python train.py --win_length=512 --targets=["inversion"] --norm="layernorm_no_bias" --fused_qkv=true --width=192 --beta2=0.99 --adamw_lr_other_params=0.002
Rows from block 3 of a small sound classifier, named by matrix and row number. Rows with one number belong to one neuron. Each number is 128 + 32 x the weight over its row's rms, rounded and kept within 0 to 255. All counts start at 0. Numbers have three digits each.
After each neuron's rows are labels from the 100 clips, of 14976, where the neuron reaches its highest value: "strongest on" is what is common among them; "loudest" is the band of the loudest frequency at the time of the peak. Only what is clearly more common there than usual is listed. The data: chords played on synthesised instruments.
# fc1: second MLP up (model.blocks.3.mlp.fc1.weight, 576x192), inputs 0-95
# fc2: second MLP down (model.blocks.3.mlp.fc2.weight, 192x576, transposed), outputs 0-95

fc1.147:098108150151103081101108147093081137195118103166159176105144141096118099190127144066173065149140101135108102205097157124118142109133052135127118136152166107152108165116118066145134132059153143117136112092135091125098160093116147135040099092129162160097209133134115152197118137056120067150
fc2.147:131142107137122102169125139147154102122106153139114093103126130136120166141117128151082141106137098143128167091148119153132123183195150103133159097119188135144126094180085138094094156124148152074098179117162093138127078119222144168101185111139068130109067121098164065159072097161136196128
strongest on: inversion: first inversion
loudest: 250 to 500 Hz

fc1.299:087154106143115090101092095154179101117122119134124149186089075155118094112108171100095192131120109088093111115125126136121142096210157155102128178097130098184056084140135117116128170099168219117155147150140087105157113122102129125130111148191122139135140022091167168091100119109158126158
fc2.299:118136177090123146078118145174099110099155115168101095163196076157086117147113147173088156161166083126122126146125133098108146115184120098127077107142131173117129120135093073121123081159062083099154102117171102167178076152145160110164078087133141147078125108113137142139152088129160132149
strongest on: inversion: second inversion; root: G
loudest: 500 to 1000 Hz

fc1.60:171155135165110157120125093129101172125142085086151074125104184156134129120121146082169111114150146172126110124197194129086126131119139059121150195165142092109144200131156130139105077119095161068182083120109137186101130092090099127071190076118164152158130092137164081110095100066136177122
fc2.60:131097096090153093195070128123107131170158138087151144087103161135112153065145157137145095179098074142160103097111101169140127140083147117110123132150090143095143124108128099158134138172197150113154137112132107164135111106196157152118188164128191124155149147070112080124125089105142142070
strongest on: inversion: first inversion; block
loudest: 500 to 1000 Hz

fc1.461:136172151128092164183139066128123133106088069181165127116093146219078115076127184087153171175134142128131101181065088160149137107126148137139183137120110111104106095113111172124162154116119129088129163152110128099188115104101147145166097110153135135113157124123159142124196126097091163174
fc2.461:140124082174134156064104102127163131172142175126106153128187147159110142153137150124080135060197188110147106139106157155150121092150116153175159125105073124102144126137150125149130123131092120097160141055153135118142117097108166145097077126104114160165198161091112197140137178123079148057
strongest on: inversion: second inversion; root: E; dominant 9th
loudest: 250 to 500 Hz

fc1.425:124137070104128095166115140146092083154117125145121169128094134100061130178125028116138063127187091164131117116173096150113137100190169102172164088139147187072093154155111116109144132113084144109151118091141139074133138130122133086122126068182103173080119121161159117119132117144150141204
fc2.425:173133187139145055089080137097087215169169159136097105100130097088124151082088077093075153108059124169102136174143109219174145183104124153119091146084114160138109102118158104142158093120153181118136109148094188146141120112115165121115158132115119115106122105156192104104145134108151125179
strongest on: arpeggio; inversion: first inversion; root: F
loudest: 250 to 500 Hz

fc1.156:057175161151108120136141163076133158120121141031104145119105112147067133087130131158087165173114127122107113128137101132139184141156150181129100097062106148157133102131118116142118049069112182150145144150118132163129120157096148116124079148136091142116149150122160157119136103145131136076
fc2.156:093163105152164160110155102120139096107141158093103093146147091132157138120121142122148096168147114140140176135118127137125145142135125219129052099127155138174120164118175102080122151087130160122042172133187189094077128085113082154082073143163160138141153138082128126114154141109130124193
strongest on: inversion: second inversion; arpeggio; root: A#
loudest: 500 to 1000 Hz

fc1.403:099124114114110128137107153132060067154134154105126119101133096108103087113145135154136124116139073100135171203082167135125133167128134128155146136087133164120126077154128159180121144084109191106161088096149218123087074116099136162093170150152165145135118057160116162134163143081146157150
fc2.403:167126110185163100127123148148055134128179099115170107094110126117124152125197157116148147145127133164126115083121148134186116144135118183188134076157136113109117084146116137147183106106143171116160125140129148104149097167021141099135096157135128140102166134134137145149103130115170108043
strongest on: arpeggio; inversion: first inversion; dominant 9th
loudest: 250 to 500 Hz

fc1.168:121162061091121116090041067160090116158127068130108125147155189165099113104137156100150166163160171121113121159106101120153124096135144125096133152055148170045111129144134114138139133170122100066095128134138173125063187119102139130091142149142190106107102134084153143149081170161084099136
fc2.168:150174108118085124088133166140105127113139140078201149065104143088105159151185165151104105106111144097121134157165120177158099066077128119137127099138103162163158130105146067128161079111133125123105128208127091092127106140131101155077127180111049092095118116132151184234116159111110170083
strongest on: inversion: first inversion; root: E; dominant 9th
loudest: 500 to 1000 Hz

fc1.134:099118134161161139157109108158138136130146141186116208099107084141123127167080167115116131148110148127165110153112161095141149091092129127112143169114088133095099087159130108108124112112148098107116082066074170095133096169183150148193138143205120147101116174151087108128097128182149137165
fc2.134:110124121111123162099098168111142107156092077079189162101135149159144086114124141181148151161132131102157107151159101143093132141168083152065130109137118099082110112080141125151142142114139140092107070171075110142101134146158138085121085170075077123072126164089122044191060128135128098084
strongest on: inversion: root position; the note D#; root: D#
loudest: 250 to 500 Hz

fc1.50:156072058080123167076145158159150113149143094188134116161045090138131083106077127102047155137115158127091140171117204113124102187101127125187116106083125088110094093133152137134127124126123145121093138125133153039117102113127183120102149157162104136138115119099147082144137076120115108096
fc2.50:133123136129115150083135125107153112147091154154135137144106101161093129117163103195226192070126079147081137210129069145101137087134138154068075108095161172149141072099126157103151073151077105123148109158152084122158151139144173164115184089123131097129075144140166104054108151115179160064
strongest on: inversion: root position; the note F#; the note B; root: B
loudest: 250 to 500 Hz

fc1.274:154139172097126083181120150101052093102137057072111120149206148057166102079126112108087135120129140113158089112116136149090164112137146175154122169116154085117123091131095116113105066101101146080131139110145136147111115145068071090168076091170119074095108125097107167161128162112134121142
fc2.274:178075128088116142089201134133163141087138147087126137091146108039139134139103091110173144155132117090188139144182106081153171155109138136123154140150123139143116137159152085107099140151180142138110119116176118143154169148118092109195183097112123149083152193129152114099127119183184173162
strongest on: inversion: second inversion; arpeggio; add9; root: C#
loudest: 250 to 500 Hz